Rows from block 11 of the denoiser of a small text-conditioned image flow-matching model, named by matrix and row number. Rows with one number belong to one channel. Each number is 128 + 32 x the weight over its row's rms, rounded and kept within 0 to 255. All counts start at 0. Numbers have three digits each. After the name is the row's rms in percent of the matrix's.
After each channel's rows are labels from the 100 images, of 14976 (inputs lightly noised), where the channel reaches its highest value: "responds to" is what is common among them; "colour at peak" is the nearest of a few named colours to the mean colour under the peak. Only what is clearly more common there than usual is listed. The data: simulated fluorescence microscopy of cells.
# convs0: first 3x3 conv (model.decb.0.1.convs.0.weight, 128x128x3x3, standardized in use, each kernel summed), inputs 0-63
# convs1: second 3x3 conv (model.decb.0.1.convs.1.weight, 128x128x3x3, standardized in use, transposed, each kernel summed), outputs 0-63

convs0.3 092:114124154104108071166132161146098125113143090192077138095098132118084152171097106162130140150114131161152146175109183111150125093138124142171120119114183151177175130104125156127128132088058104
convs1.3 094:077161099126122121146111090108142191142123119045104116172156112115139120064186108074145153133146108101092098058150110115080102070080187129068132119147104114114136145099092087145125079127133110
responds to: dim; few cells; cells: one or two; ring around the nucleus
colour at peak: green

convs0.118 116:114116144098114070142147105172150156118136129127139084155147164133118112118197085160080180135170173160150168149116154061129194127161153170136091163170130143148140153129149085136121108112041143
convs1.118 131:152124118158127212177145122094160118109157087159155192106149131117122148163115161120181075134102074093087112101161112178142092096091117100103140097067146120120174135132073151167149180169182137
responds to: dim; long thin cells; crowded; cells: ten or more
colour at peak: brown

convs0.102 088:164167120085144127100117127148151137201183140139127122128172158157091130123112083109139147148139210161146122046106147178152119128111135142181114148146136168182166173169121083111137085116113126
convs1.102 095:108110137151139155138106152144135134139144163124078137102088101157162045108096169139099142086112087146136170169073166133104149100101138123134148168099102173065154106122144212182104131149144085
responds to: membrane rim; few cells; cells: one or two
colour at peak: blue

convs0.58 101:115176139151145059138205129152078090107094189129079141151130123219128135151098075115164052155109116166180149118139186101127141106085127144100180122109138168152118143118116127151137093155089127
convs1.58 098:157088173152145186131072089112118164148120058124116089108143109105077115163149146076114207138151140096129131130136090157122155134121097112183105201123106108141130076120104130076138135171176148
responds to: crowded; cells: ten or more; long thin cells; fibres
colour at peak: purple; grey

convs0.98 089:034132112074144114070098081156137122134088137126134143106132097151095138146141128135117103202212146145099146108132166143097100165194125076141104164084168158149152098161123073153164170181129177
convs1.98 092:158096100129097116089164099160114099106165155105097107136108208099131044098127148124124115062107138139142091125086091119154161133156171158137089118209081185122124126101151210140106121106134123
responds to: crowded; cells: ten or more
colour at peak: green; brown

convs0.10 092:103155150093107096140145062126114158114156162154142124145180169221116102072107101135102132121130111146112146111133121124156098164092188106080104195192127205139154157120104141178126077130090152
convs1.10 084:164095137163166127119152150155115089160108107139092154102076102058108162178107121117156159100097166116236098149122111115130150123136053196146130155146154136145184107119165170088142162105154086
responds to: long thin cells
colour at peak: brown

convs0.1 092:123159147134102088172144101144135163122167122144132135110145161148105167139139093093072155165162129133168166154148166081147181064087139126145128154137147161170153149109127184087144079106035090
convs1.1 087:085112080109095083037066097143104154118094133104093120135085133176148098094127146116167120141110167133149119122118105126110148146172163156096072069146094161070140137103153066168179111097127132
responds to: dim; ring around the nucleus; cyan stain
colour at peak: green; brown

convs0.40 082:077158097105155104186131114121143152101158143157060135089054110204099108137113058178157143145203150144074153177152139127063088146116114090104113093112130118145087108149100086173138160098075107
convs1.40 127:164122112163131084111121148142114067158096158109172128139150168056149140121071161101137143081070150123169065131129081091202161164089168209112126201181132158113197135133157142102119098138140119
responds to: crowded; cells: ten or more
colour at peak: brown; green

convs0.9 082:087156142130129109158184093128125159129127155156140083136122122152140118087194094162104102174193158174145096129128169102080132107118123093059132143093133204123137088136083122133155138123043087
convs1.9 098:150133140088121140099065114143087098167125122080127097147087143133065141150095142067158149117123145118134135076108076132127136112119110139131171196212116137135143147098158150138121079133164162
responds to: long thin cells; magenta stain
colour at peak: brown